From a checkpoint of a small multi-label audio tagger.
Model: 6.55M parameters, arch wavenet, norm layernorm, depths [16], widths [192].
Rows from block 3, named by matrix and row number. Rows with one number belong to one channel. Each number is 500 + 40 x the weight over its row's rms, rounded and kept within 0 to 999. All counts start at 0. Numbers have three digits each.
# filt: filter width-5 conv, dilation 8 (model.blocks.3.filt.weight, 192x192x5), inputs 39-77, a 5 kernel for each
# gate: gate width-5 conv, dilation 8 (model.blocks.3.gate.weight, 192x192x5), inputs 39-77, a 5 kernel for each
filt.132:487452525483514445528551571485527515560517451515493446452493514444420483537501464520496485450480556499534562496554452463504537480554481444468507501459507496532531458512528537517498489516413498499508517587487472460551437561497466541551513540530507418499552459510486518540595576475400470524545547526438504526512506466497499532548522546542452478485485460545426477520463562455483489459487496503527531433593482571464506444469495541425538507554487569450527476532440531516481432510528496454556436474514488566505534543449487550439517474524465474507482482509476490529545526519482420504473467525
filt.133:476458516522547545499496522532545484538449547492598490416530516449525435441547508455497489483487477482504524455544504486446529480465501401506473601558478494509467500448547519475437499471449502460552479640512495509469502523530512536461479463539531484468534472541524485490512471425463535541466491455506418451564548489534498483532473464580471504478526482552527528460497526497481521532460484558484551481522551512465542465477515482520503534458488511536440486516511561403498471463535452513517488452512433560449483532559484434589518471488409496456509514437492470503503485470496561547520489479
filt.134:461515450514511494502475468483458501455558512517542519504523481535478531562482500486461476524526492478575528498500473456532517500572540530537499432441469424466480458518510448446586502532644523471481502399472515483517500511534517476514520520472452569519437477525559473481511495553482546500560438464521512476529496490457544439603501418464591429532463535453548527554573454502513482473524416512514515524524437532518462427481463486477510548521468422530538584547516426492472475525517511516525504525503543520478516544468517462507517528461549479503576427407575553516496569495437527475492485474
filt.135:519522490515522535479506490605569567530459521516469527499527461479467505541516500513505519524482453422488462469526443493496475507526514481502478530533547569534531477411540539459511499563510569504524462493469538527474484501503538481467562508484493445470468552508554533513480474434464485540528492502521502535598531499527555454526524528555560550539506514487477503459446488485496500493551528470493465446484468525540611531527476497493514490489454469449459488437426444493478501470499450378432431412421462543490566491541499449520533550549561521551525612570549544539471492505453506579592554520
filt.136:427479534458507527476490476540471410489557483426502468567564456554516452494491579513510502559484451560417481487519564526494520458561576525466468522505502498477498498491515505506482556540539500534510487555481489519448444525509517394557471458517563498506501491510421554549507482479594505500465568473476444503479474518488502439543472525460514478486510492517502542448539537577547536533576517484478507506524538557520581443467568496531405472454495550437520503536572495532525471476485491494528455554477449461501494497529516539477436462572543545433545517479512544474490442571556499541462395494
filt.137:468516535468510561505467478453443470545560518501570553510464572529472503543484502539561448532522487556472489515509463446473502548568570538556427456445464468447550582461437512496550495499513485464463470543462565470498455540464495491511482538566532532519503469484526516483497463407535482543497498520486490499529458522505477549453471517520420495569486580462519494427511540427493486516435522446525529499411498545495491463477512474462522478510483515392486531500483512553501518515527537527535485506500509534439486467519467495496509503498529489417490476513513476470627505436480528481472511506
filt.138:529420445457528470501475470473574459516451542541498525529565524493468487553598590539472496539523518590531601510515502528492484391468461588460505515469529500517509444533508425552484489487429559498505539437500475589498496475511484457540444499405472474528588515497502533468479505504526542455484486433524530490533518459481555519496518466494453477510471430519513506478552461501488500499499523504440499470487477510532549535491516548475525495512467487485483470561518580455514555567433468501532469568561415516561553500503454530537420480511475503516534518582518476476560497487545462467468548557
filt.139:537395489567438393504519507535444508543480472462528513516519518464551525527502519454438536469476503521436499520482547571461542569506426502419449485467461459552529488516491437529510512521468544516510473401544502509487588453469539522404492515429496568517457536507512431428544563494454481479448492505457493490488483483479522597508422478521506517467502403488537540521491424510544502525419535513442434553512502482451458484518510558459384512505421467536523463502470555533473599534447476505506510500442517455476416470425475488494561487511572507499425510510478448464501513502530464525486572455
filt.140:540439546531481507500509486433480542533455484472527541461516528457549456507478473447501481449516511528468589475412428499533492529484448480479503464612556547555481524446532525549521481568534437457460433644517477538545467534453531489493501495454538491464511431470570555526488539509491563554495435449514428522543483476511512447530508460521535452516529446437474541543452484515510552535506490544512496526472515539515479418548457538424496581504441508484590498551560442399507567513505423483503485517555454501477524491458518464492458581586497435460503540512503459570476506435506444580521528508
filt.141:517494482492589541498421484439530482450523500531563484501492517539419654560460461499501493603427506471496537477510555473419485480461504480490446511489472452546555417413484577567499456509437512391555516482485467556482548522471529528502540555500464502538464467505498478531500471556434468476424510460454535518465523443512494462523522452520543502475529522475490544510467564459559451494559541473480530530469464523546539476484413552518579527388477516412501500483504451492568449495522462505455573446477451566523496486518499474465491508496450502468507528493536482512389457423537526491546490559
filt.142:513449515501492546478475545589537441548470440493497453572499493494537445496490431523557506479433480549609481471513470592514488487507487548497523502543486542464547476545548501506516499476529443457535567497536496516506559506510459551550476503499452503449525526529479478482566463523499466461447536560576537585509452516432434462597564514519466469455503511495471494525469489564523486492511465533466456527497472524470462510523457591537471421559455522503479554524505428487532563479469467556513533501441503570525380425501527496481522483440494518421514572491473499492435523488515486474521566477
filt.143:531528419516491607478430568545511493526501487498496471489482507524511483553463537581538529468499505517446449440558529522487492488509501524516463520494528518492489506487487496456480517520454491469525497480508465491489503510472587517479519460479555603539553529509470526481439482555463476542496526580531448501439439478603560553546584483532564474451489508500512548522472510467476463417519457427436460471525498489558487482495498575586503478559569541487508468455500472444469557521509526515488513496549488542497474544439522490473501527505501561514517466521465471502514481505493442480529471547
filt.144:523505499530539535499452396496484515497534502496468482582543511483478565511460428485485502553504509489445507553507503570565494441529500486538485475527461465596495503557476467498428493515498581532458522489506483481578483510511538528545478500459509578487538496486538483483541461468439511588493504438505460526501504480450464557564535516575496464493546425483591529506503566514564465496422433500496492445502547416538534405545504460420550443527516517551529471470437510513490506586415471515520504526563534453572476483488481466478453474470525504496512518512541493431448591556577517464473514458
filt.145:460536472495522449525483521469527510548564453492483557571434491477481507493458509558464497510485516481494455422516589518581502474468509451461495592504478486510554500456570483480485532455513494547544517407501526528450573529529538515503481466522516539489544554530471467523500488539547513429480530506452470569497509487526441468541514588494476435549505493513500463398512526534509473492513528472495479527566495482579511550486518439469461510500579473463487450493442515572515495476482503535516519479489532531501402381484553489474476428409549517547521501515489476487476481540513548543508495465
filt.146:506394529427504510444520509499533499542507553463526451566536481383505470508503618491503533475483459504497522527508553475540510500499591529511462521487540480592430567548458515471459538474539518483447495511473523500502536476427497535450486476451464502565475486431519464448438574468520498514504495442487479490563491487468480537470588432478469498522466469512456489442527470487456566552503562431493445575597557492553478510479510537466471467530525419534528548524484436483518522469496543555402552479446505486492510423528525524523570567549513547511531545477527583462486515531509515541562540542
filt.147:561536543496485448444497484523467507471485483460543497491483556501489447474468524500505520447442460504531508547586510439509502452420466524515447475540501516503480469470541529510507491502477467489474530500551533467489499468504554462572452501473516509499508531492460526486509460538519477499492506545455453499485520475491537459496518543472438513514490552540453515539577536441499478479579496501572427444500458527502493519494508537546457504482513459525523525482492446488437478500459499582445473465582521535488462452492494501481539506486522450457409546469463576528462445487468467503506492464
filt.148:475552512524471515525436557511502576453520513542508468514542472501426537473604464573553510501559563491509506480519562492502504477404432536538455483539584503545583476465491518467454395544549474526482525527543455486512538512461472468475441465548535492573510483416513460485483560582507531505563472541492430478542515507515500468511525464574474470511495495439428543500465497449493547502516476485404547478533547542495487551559541476504456445516540470427507429403438440552533421539490505473569522448457504463537443494501537505526542443556553541550481489527466506432481466485527535564507568538
filt.149:476544526531377533531510448442487511546510458567464513441521531501515517366458497495526593473577477466503546447537501491559548429503493479509535481478489493465430464492492509518472437540468409426489512538518484516506542467475472563547553527547568478519580526566493528512442436542528524493495458514465489441542529459487469445492520488508457460526505541505498434478529527532479469577596488527423492456474515483508543526463506473474534564520462470492577466538472545527463464533518478511568452504529520503505477462513551447491522425477483497486559510519500472516442480461528489583431491540
filt.150:555533514453462504486464487494530464458519473528535476476520524535560514478510487485565471441464531554487428553547542453486515446525536490529549473531426467414548500504604431479455465454493522565522544496500426477488430525528496530485538502522466472481451493589461530523491448480521540491517469469511490518461530450484518498462497513493488464442528519584531491479595553503479501554591540518536441584456509436463535450454525470572550537534569503552449585473505531566468377425520463564483464488586550470553387502513526502508542509420489457534489455413569479529506511492542510556497422523
filt.151:516539458486510518523507501504574576453417490499446515493518470500492499586433488539473491538457548528524430391450559533523541520427536476438466492529499494509574536518436484449470563510553508452497463488491479483498526480538481504520545516501499503526462485470446469486518543530560491505489475554497570478509524477551512489459493579513538472514556483562475487464461548518514416502484552501529571541518516457448544508511448528484555507489515489486518448543511498455568448482494382505482571514519494484539483445457515406517487492476482582493448538542531526509535525445556511521513455523
filt.152:533528449526520461464544451511520544476449492458495520504558515514417494507539549560454493522514452490569503509451444507502461531555517442450556464542502490501591468496507584456526490451462462571490495513477464532513484500479490499506460484511406514524524510484511507553533535437490493530491499504528474583532476416518559455499413505416491459489503539478554529454517438512473454482583469551472537554520563444478446537484512511489534433537439458487538497448514475525560502520489414528567453451509513486597467438449452460475488453489485447583591520563542483412551532542524460499498514520
filt.153:481540473507501476499543550522493527532484458513583398492439467514481517529536478466461483544379582511487556473453504542473516474464393485477509555530473594526514476520591514429503531479482471457591480481494498497517558464502570509548440502394522504541453516502513473517502433543487443509530529529528530510556465529368560515531478421483490547482475505457497527553521368496538492459493501469444506460480500469475501574506502523499507482462489478602521447503590520449469534512540515432497519462465503505477478495546416536519522490557542519458475487556393427492570421487492441495576498459
filt.154:517552423497507596456521484470581562393431441585470548440576481505491548492449514526444485452497461543508492535429523480503498521498596580526498442503473461595525456517479567503518478515537472510491506505482490568458456466410480527541512425484527489572544453525535559479492508485525510527510428527473537482491468508479482542589512499486574445488568546436464508550540529540534533537402463504475496460451598492525466509523481481528441485553537464548577508552434488507495518532524433538491489516483533480519478483489466369571565489497477485509467433524481440453521577486480496542518448521
filt.155:526546452591405494506524506476522561458491479513498494439574509495497541395494554497477436447516545411550473599522490514477561501457577476528453451575491500556536528476532544455557509443558500530515473541540509482513496427565431521517465554458423491495529531446538473482509564459428574493514470557420561397474407501533435496505507482564459526532493550481538429514509473522458478474467578513443514511487543556509479543487503445511467533512525496478456497492592424507504412573492491473528525466442519427501503521528512499555447548480559533498531524514498549497524467477559490515495538495
filt.156:537425537488571506498466448487485450519527551517454482480500513441509491501555536483526475454541506532494490425412486550452498526558477481445495393520480492445517419488530527478454529518543497536545503397476497557430508414416458540557488475441446558585502535562580519446503498515526530488512521476441504435505436550439531476490497549495542469474504457467530545544482428572574455510501548467530486564481508457532386467565439509569458536523558479500527518458507519503488442500491507526506497577463503474490515507413529534506536498500536560501510541435524472520433503499463523529486485453
filt.157:448555498457454454513532506451503458513488533491518499466520525524521515472539474459527484472491477532510524501448492468507506473448500442511603504490494491476511459560495491491516462555488431514514538484470411465471479434470477557493454425474483564502507485539524488486516478493440549553529469507511534464580463522491501601521409496517546414459464522498490493474536476507518489566457470545442457537543486477453513488527567536456487523505508579487476515518489519507459516529481466499489464637505471511510540438439472521527505490504495511513555508414533512483490450523471436443479551463
filt.158:552506470470450508469468473582433531491557524481528489434502435515463525490501512457474563443410452493545534456501545506468447502499497563478554421482462497525519479472522520466460448537553471498545447456543575496481525488471554505430519550506473538506514519534513413507483509522424517524500495480506518456419553576501560529473521465613569434426582507455475490494563502512502464482507511491501552472470529523508446493515487499438548485527458518506486540439479501529496553494535503477513592422489531500494453433528450466507525481530518513463472470516539447537522573493491473476464426540
filt.159:462434431542500493465455443562518593496498478478539465509496486550455482446472485528526481481463460484501362553481504557450497476429493462528503455489470519504560459461516597457508496422501435450451402510507549425576456495473526447540483489510503527531498638507586603461531510429465509491499467444551461500556507550429517555501461538539474440561515525461505469512432492510484597571518508543494503489484439505480544485465522565507563486544484559499500516532559464474500577507489539499496524528513544532526475495499489495445479512495481474488511521485508428509514494514520461501489529483
filt.160:530431420513497494465398499565528479484521485480487535481554468422536489443444569584491518574486431530502437542583548436473516540444437506464444498559504499473539528519483530459492475469469430506514481453533505495597495500439526522434487447532471461567550477482592513521504513497427529540498368504525617462571545492532501479501444510498515422538497568550515465445546485450534552486455497542518474539517455503516438487567510517503468445497452535468515466556479477528451557538504512446610545523516469500599440529479435381525501474581493473501459484608513491501526530451492529525447508552
filt.161:524443464473517483518537486426531561536444424526528460517466510508463497490459416540518521459478531515498527504532472534491526542513480466517537523553502429519569497437491513410480524546526499511488464524558507475505555543515547516548532529536530523460469530578454550493498524494504502461406519533556566574483476496496483553464479523439503513486498486403551456447526511499530406533512502509521427485473504431469552491457546508408530483481535531510467533501513419491496488508426485466456552526394471553480436528431493523533465561503456504446607530544463468531458533529496448554539451438
filt.162:464517490502480506509529472458473505514454511474551482460556478464541506488539520436504471517474528552468510483517503453439552527453509523484499499424568473514507528438512531474490490497477500499511456572492478466587504449498570497514551479536527490541549528482494569568523468537508482525525576498406440413553538505599522552521477514508537533506448515551516576525457522497499457534450520452444497571438453493499435512452481503495482502503457538481537444518499524484510472428498593455488550445529521499507463511471532506483415436579417459536505531478451509533540545514586531506453454456
filt.163:535426546399498493551575575513467463488473444499497419492454573497521521529458533458540515470530560511483546438466625503447503479552494541541441456503485461530607553420574468465523511568527525526484550517476527508483532542509487558523529438458512525492400458481492461458422494539544433513486570526522538490461456538469465481477571537515582511420537575450455539481466486445495503481465491500469443485474512512475525554504509549459571471493488472519525540532461486546564446497478486526512497453476494593421498512513511512447487479545520466537457475424534524469446502535527446540484447476
filt.164:464502512486530515464561448459463468497491504476485472564551465513456515506435547509498497497453473550516494493465579496448473518476507499508508535474474492546445505539503432591491594498541513480551471485576471489482499486482448458480491446462636554503536463523461566435456516549530491437499550466534538483449457436397490419526606565514511498501599473456548487511489465510520502593497476562510510521468534506508543489535505482552510478479503455549470554473443535503572546467504452538501514595506512535475517508451563574502577542528530520535430529523520439491453537470478561497496492540
filt.165:470453451473456477490441504558459468491528493500467534560503538583529496476572480513449509483563534556521485440483447491543581509509582533525476496506516481498448450525452485511532516478503494468469491476467513532566477470485444522463469515533498471516476555544482505500425501492491490472517436492437501513519501506477446474439415425521546501510536543578492521439481566498439528496513536504522480519533514463477489502517505436481532531437450500399452633556501470508518545502505536525522557557491524478538519522518550551544507500443458495391549479515533486560559519539480532548577497480
filt.166:471442542482502536466535516513536500529525532536545469439475531587515471442492502456525495575490568499524576448509519458538505438469516440506522500515444519490483536538480489473474452533476507513410471554522475516506502493585573450541484513461522496534477491509499512487530491546515485511498613503462506492495549530467525527506485558514481437497493461478552589487480486500509480532509534527445532501460554416529498503495512465455524527428463512570512507502420534515439506505512511527505496522550488567439513527517478482549518505608423465499512485495470562503556502484526586530483438531
gate.132:498442551427512460470457549546504517517462492431499535497457505415563486487567589570501475477509555529525566487470435452459515512482432493471494511492500540508499492514494467496548485490542510496555521485466505499528515479507479509528502520465455529589534420498561504492410486565510461508454477482526510506468575465485561517427447418400451518542535503547501542549558444488560540481484545527493509503531468524447447501470495493489511423574496474503498548459496523554397546542490506517522637502529479479514506454541441434519514474464516501511472539557478522512549501484519509455468487582
gate.133:571511491484548495441407535479458489492450485519474441543459561485600501545507449571510431528557471461467527433502471488459506455527497490469404504478473512513491487540491569579503522478387476496519487530481448489514463485555510568411505462438500403526497452545533499477532489445505466523518491488530505511580490521481488520484515462433510491510482415492484501521478575468542520536436530546429492468499553514474531539468567503482496520514500514523521434547480563498493548557512537450495481479586458565534545486424503450536468467484495481576449570580501449506458491453470499489492472460
gate.134:518544523506477484470522487513515467602558495465446505489491498400508450505523568468531492421505521522520522506529455469526448456519566450488499519507501517494501595493567466428552551472471455481475539537474481524455538552463531546554521474567480546489506491469493510506490535551517491563491533543513428532561500549420474553516524524459492437445500482461477497517579415522464562595462447461514515484470520519476511512472491580509518554535544443546510477564459557440478476501511512477596466534454494472450496498448465489549581509530469528506467467516529521428458539574556458516520490499
gate.135:525446438479524515376368514512507561462484425444469465496557450485522580484469558527466545489435470505626503540574483492578533487459530474468485493500473467426452470441479579482511498504436527518561446556480500522517463466472578475438512469562526498538522499459459475487450484454514508604443455455490494491431487480529467511497458459508548508433518516470466543490549564516522510490511467520533473456503573472455484476494435527535530470511566538524526539532414493513505601617536417526517575498512437517558507511490494401475536392507387417479455477499448498482492440434548552392424482494
gate.136:493532516498520574500470486491476436535541530510496501506474496469531497487539445457455450452540452429486511465514538514556516437443520486441531542519494481465474423485568476500534480500518537505465553546447460559536461491520451551504497501509506504545446470550448492445481451533493478498478545506507571436564487447442556476471540465471419551521478532528536515492412522587517535459488550555533455468525512478459517411458521497501501533475508533460526545510466565557545449484547407457564430469536502534479532425407464564522534511522433562512534498512461440555453444479553487488510498539
gate.137:497582530517531479467447536519446531504489502461503549468509529570464498515494502463471502474540477482471444478442444494501512466492562535479546513450514494542483550554467421462500564483512564499554469524489473503543546514443567504547515439484520595469522454485468582560472523560538491508560508520474515504461454497498581465505517489468598488450525476483502507497463499439505495518524498466473524405511490491440506489472532491580428462485480491453464492491491467512514511516498541491471476522488537464574503459481554448473477458499464574567473437438542532503506556481509447582506497482
gate.138:491495564493467477541506537547476526489478520571584549527487435513511417502446474518556550502460477542445440496534545480555520562499550530513471527500465606500532508544485498536468494448504528561486450486542413501463492485582522442601531456475535528355530522500434556463504441518575536523563529440478468517510510442506559503499507520526498477546463516516449555542482524549431441500521454547476542502467513437448532553505484478549486536564486542481494541477486527545495493445515548595511450552533560508469466532496512496467512526549505482534521535460527492484500501548463483500481420520
gate.139:496557394485450524489459482522456500447498498455491460512472538556504473423503541464511522445502534500530571497558518479477541450508512460453428571571600451481544496480557538467535519457493483533527462513519492508526408468514572405495544533452471461567505481445474516502508495504529508544456487493443509486469494501503523523501517495602549446432501563384457501455562465600490476534499475476442484430467559525463517480479530528530457468539468467458462471505435497559517434525519501460481491486519493465523488493436489480550541485576531438528507491573494535492498469532480462541450504501
gate.140:543479483522497487575481381530506421479535525468420495528567525497511501429547491506454557493532458534469472442500513545496444531520505492479420492508564490495483534542558492470541467463459529448548561487447482523430491529523517526474433413469507547520493568547460559476545489448519463501498510481525462496507522507498505475447518543444483481459482433475481520452505513510510432507564476422463489520501507466469547477515487492515460460513561558426527494552510440452468489486563505567457432574565526483460517498521537508450397551488470502477554466456520534463541446487501578437460475529
gate.141:552552474490491490486524508473476464524504504576552521520525528523483520550549461439517519555560519490531502487513501469471455540503519528590514538438434468525447475606485429523494516531519536486615480520536524490509446510509479495502508474449507520536489521484453511568480490519543529495508539492474606561542534450461451493517531553570482550504538583469463497547487496522532488490465451528475555559446435587518515517495488526425459518595529492468478508514553429424451419520510503480564530468466509502448504453484494505476518442517502541513492400528453538509519509477447598526477490575
gate.142:489505506453499480492469541512539555491481529414469562519482498413474451533517484569426481524565502556544478550445444524451486540473421499483516464468451479480480452470490556575511499538555502443472510494521478590456448448518475536579560452577445516523481436478530493523508530550522498483457429499466447548494458581478460440473521531503534461491567461450454527504523559489505521522496461499435506454511529540509513490504511496533547445492452421537518498462546550465552487563506414581516488534494525497579518448505464486529493489517494495401479507576433436487511507513533532519430529484
gate.143:433479513535501609577582553450479541453486458470504521500490495454507543452555428464533512469501481540515525538506563523441521493581571542443548476474449539452445435546472524510537496476545524436472514564495529482561546514545511461473531518522510533487555476386444458490489472413477452530486441475481536534563472547528526546556493516537501530505503500559528550475481465459465498460455481535526526455538476473498504461574520464442466576533528599521478464492515493519506464492461455516510436490465481431529460470556474506501501461505483522527447451451497492528579554508488524519523542495
gate.144:528602476464523544452494433490492552454462477453469527513470504539486533469455471493478492529507461490542478503541556511539474532461459442457516432465484536465471484532524505503534488515484555515484448480499522542507454484480467493567553542499536510463527491447448478487492453479498523510537561541573494406476513441572580520522519509417459510575430525492446492561554510495490467489460506453454501515436495457438529488481434479578473478507528557510488530449508508442499549422531496445525535463488497522474511543518506495405477552577514531557530514451464457494422479508498490503522394554
gate.145:488468532533492495554436501540515466521557514461447464462557556493439460459513530449482533512531554502518500510505495473541495505551495507491488510535506473482559434515530540472475513529540477530487517561500550517516511541489527512494489524525479474489515475493580412574518553526543515511567489514521541490506467470507543488448502488489441484511432436489480494442502499528508552446462446462515448525425545496548447495490540425435467411499468535483477497547495471460479501575517391512449531465565553488491483461517570491500427538519538517520438429495510488438476445550575526460471514484
gate.146:528500507502537465503518482580550514504519469599531461522419482490469505518486446520501475541505521533446581554532506398529443486492492511605537484552467514516466509524466458520510487620512535430536406558530480461512590478472527438496549509504439478473464493450487562461451497527525475478491498480521469484526513486526493527474447456536465485519530531531489532588462517442537510505476468447503548413603564513522459439499510471535460480570433458510514499548492585486415530469499447491511481617436479503426462518525582506448505513549477563481535503494491481539457545572550460507549475525
gate.147:534482461484587518484480448535470564443535560459536506479467538484452518501474518502511457559515537486539464504463483530517463530531442542537486489560578514530451566511516462535458542454474495544507477536489568524517482500480466443467554492511511507515479558451508490542542525492480535511448504529542499566547530501526509501545530538506487583535462485540500526450469503460553578510504452489532514463479479457536514521524458474539497503515539565539494601540424437515518499412449482511467521462490521495437487489566512452535533529506445465537528515538502500486521480535524531537511484537
gate.148:535450566455475557522478483498469545536457472570420522469530463549538496499535502501471490485496521524460502566506490469597541479495517510519468513533454526443473532540492492485535547476498540453430510583442494536506480529490501468494541542532499487528437426488543493463473547475522427471526442522511459433615472482458527473473564472485523512469487535540493565515479516484512587491474577483503520471514525505521502530523538458458552524510482541510492486578491562452491460521491431473481514562581506393487581484462504514531534503523437489494454509450505565502532485464503539456549449465
gate.149:508541486560536536532468491529510447570454502497408555553489510507517494419465428517493519489559416498553486529474473529541465495525545484512488435496368472542481517556496464470512518525545500480463448444471584462556511568485562550502530496470511523565489541488484474450527526548522455481561441488564503495567493502554554490497528584483518516452582493552526541527488516430511488481433449535532539544505433402436499519504527502526478475524558506492529470507519512479469487533533503512536546528499529438487533518454527400475545484473534499471465443416546544506491572556495511543456439512
gate.150:526511531488476473508503514519444419497499476505507500525555468495480491471585482505525541474522518544536543514459572514440444468528534421548537552483563531427473479429558535439510522523562536502506514518426500480483450527480538450478546508472474435496483449436536488477548469469526439597553488487491481476501478476489513441431510491490494452526462509537534493566585564394487538525516515508498523525547506568551469499510473533404545497534418441492542513533574486538480467465479457519493421550539502573423530454443455533443490481604551497539454508442538513477537516607440420475471463517
gate.151:503490439529493476492475412510492495520490503472537517511519481496450531518435513529538514561458497483546508569499484426442531547465496514489455492519465507677450470522518492457521486506578489488429571489442502494568562527425516593553511518522457464535460518481451533509546531499521517540506447477516476516453550548482507521437505551487487459589524511397532511481514466544529583480564538499559472570503511424512499515525468493478538461482503467448483483462559502472468507492498498538490550519474484454485477518537466487449502528487538517503456531569497507510513482489518473437523524525
gate.152:471499474481459419524488559505473546573437488564540504497490489479471470455549479461511584484546537442430508560462472523473635520472525538474605529509460539518517540542496440489518486457578537421492521501441511414528482491536468523502495532510447583432449533532544554439516480504511453454537417490495530460494530537444554526515503426498441537503515508584489488543500517527509575468446504535525486487562512571451553466515558458446581456557493500555508433426510550488476450517541547483506506492448471476477507508501516487498506460435565581439493619510530570564507562583504454506523456494
gate.153:486545501491514537488487470461474536555471476450448557495552512502436514442502490451543507472505530445465478417499543487474500500516487534444577479500466494536456428473509515529465457491461483517479463576454514499429439527490502465437456513578431507503562472456557496507501493534525491561575463461439500458506463526559432511516458515506484476438470548442494524469539538541525470517492461554512499478508529499471585480531532543454521435526502513502522498597429465548497524486452519531486403531496475497474521537550556460473512463479479478573496553473498461567466535528500505546500488486
gate.154:486534509524534538480468569447543473490518504493461472502521540542520519442493448513528536451544524499516484551504475538531485461584461516500502470476522544469445489473496486530508521538544421478480549489459558505516482472525524474530448511523506487453454474517516448464502421573581504550524501488510479517546511466500511403469463498509425525503404565492508527465538467528518479406539551532511495476503571494513466485475509479532504500486542408503539534443465515512525462502464498487471512506463480475533561478508500527427540514505497541478557477499479458473543534499428456452509495547
gate.155:475441518520540519518546483522459443578472485456473509580502426494501457566466554551526512551469502575428558530538481557531453516513473556454456508462512554521627470505449474503435528524551495437609514482483489520483565498477538485481502515445492473465484494486532510449535569533469458463505463504539491422439461529556454499493506451586433509467444427492494491476494460522526464545514512519463472562496512492546487423512534420489423496556475517455518475515527469549464504536543429510481489413512496583493528420499544534455503456503559477536533483479584459536484543477508486534564474470
gate.156:433483488530476436565532533531561438453466487529468519516455546469495529463438477555511491495510508434518458527432496534504530456541509461527503596506486491490489517493565538440529485536531443520471454474494560530444542442512525497530415517494508492516510518458589491434532471503481581419525456548501516446536435462542477506487472479457474471448528456449487542492459458554569472610412575471457518430527468449540472510452524509508551447360495520528480530483494495548530486510477493519477480505521509558506442493422597502529488549524525538519576541497420534556471474548503478473484486494
gate.157:525493403514516410495543539485491496464510569488488466471602484537476425577470490485513483528530519448508464546434463585479449430489468517483534498538534487476533495496542500497456480519502485502521493500513472494486409524570564505549504465518467484512522572529498483436471575575495543477519523479531502591506468483495518468419563523558564487501430507490488474528520474525523603445551545432483485470506496495509553558488458503511503510534409506502471536442498529445526408502480447486564467511401536475509530474533474534522491526514487587484572488492553470504516410508478497488532487489
gate.158:493460504486578546481550489497435492474498553562520463547514520544459492522525459494529438544431493516567453470551496618438496537559458526483510534575505463537496453490523487581492473512517499534448477541485538479480463566525512506514459412507535527526414471457546537436451410446592507536494562438477408487464513517566460523548487551597560498415521561461504509494478517536509455465489462558481528491500540602446452535562560524422489420451520498520535518470494449541497448521501520485441506546499473501527466433503498495513552534550544481479497450546510489479502548538424548549485581488
gate.159:551538459452517473487509504518495466502488481539449449596528522477416482551419539482507511519464482439492563531502471507547522455550593456506561554491538459509505487470517508495494534544484526461489492481472525455567543514537479465495537487470464467570515475465442557517553520496513437497493515438439466517520417459574496507524526507517539529483551564433458517532553523432534478522498510561522452447471520536501530507463430491501515558506510446499540488527523492532505434598558448508507462565437435497537526515522462504467474522574562535518419492577540445475526515543468526552523505526
gate.160:534493507455446462528488433468412454517447495550510443574506519527587479506466502557510504540502497508507505498475516512471473476552522531584469474466516469488470484564530489467530512517449490500495563480452564490506505532487480537489474468489415493531496441487446493463519471532595502473450587468463535573477438454402459534438447519407493535488539491541439549558474502468469500514509552546479504485523532480523545622535509453548527511469474463523499412484517558541491495541501503514477551541602476513477510477432489515538486563469488541574569483501445534448589480478447479473469563459
gate.161:466491485466589535540503518481497462488553517530505494508467479512524516573491473441550453469448537449492479537508528521544542514500541498586500479485507447454500521479523547516467476522532413526491459523533473451426478476552503517440512523466446498498553454542560476450526526453456488546487431467522499505533468424504491502495550514498479476524478505480518508457534542473498504496501458551447467480432531578510448492483493506467509483570528470489482591572522423505504436526482486446537470528494492512583511476558571483481497431517510511601519437555542488488557524475470488546490491522
gate.162:580480505443451501492509521543424492505514481472580553473572578494478479467486489508508443515432520465481556463485580489515584544483556517512547456474493477517486574540500548471510559535503584517557437501521492475486536555489543474465526539470475541534460415435501505488512478477540520525434479461494456492479501429453518533475454573599471490547513476507493512489501555458455522481579536515506519481518549544505456516479546533396555489526520572477499513559550489480405472520503542500483501535501503478444452475560509487493493439580518518530441439526452482465522545519494543536519444530
gate.163:482533470431505466544486606510415526513525503532502492487545550498463527521532462541537489489513471516561478514549517481528506455512474553489481472544481526526522501496538510494499556504485482550483507532449492527496498511497593421526451473575476440510493475518453487474552491534482537505516555470474437514562439490478490488536518565437500570536475483503579527516472528442494581484434428475466514441491539486493496526534566544566407459508474476446525442570524479496464530479489504485462376561478541502466497466500503470588561569577538482513554506468463454424481475462516507476481493518
gate.164:518512491474564491504466580532449549539456549507492431447564524541473501489541531503465485464560526577428528531523514438462489482449466480457493560535462458483538553556453473490484438505458459507518510419528444430508522508476501538580579454450476586495553510481484568460460517553594484476544554562568496498504477438547532496481526439462514524464503508529451496636484485491511458502502488557472533486468511482374436538505543435517450502537454490515534540582465441459521504420541461502503509489515590476441542515444513501507563473506494495514472442520470466455481551533518384483515493528
gate.165:410468528490494503525478497541432529424466498488496585536473522557559556518455458521480462539496453514468454547509467478400513454463422590497520519535560495509497532446462499469497565442514519482456525500456457553494458514509558517476502509589480536568538543463597444467512440533534509511630457472494456471501455498472556500577515561594490556558509520479529537418498486444414500448466352430479470470552509620496551542543531532520558517449493572518498524494473522469543423526462538539509480529470493473543487497456499485500524528459495484411493439418437536461520484550536469489466527507
gate.166:478455465565483522425551456497501459573518528496521460457497515488517454555474484526552455535422463470516542500527435486530513514453533451533498588517536592524522505499470484554506428501407504479518478467560529547534539473473470524506499412520506508518556484520519546486497460509461538488500568470554493506526498498539522492494450490480473478513477454455572512507481483563468536441568439513515488488478544484447560497458438534457531483486517468527496470467544495484473530489496524458444470474513444520460548508507506567524550505550527480524539503500487482439511510494433476484531528511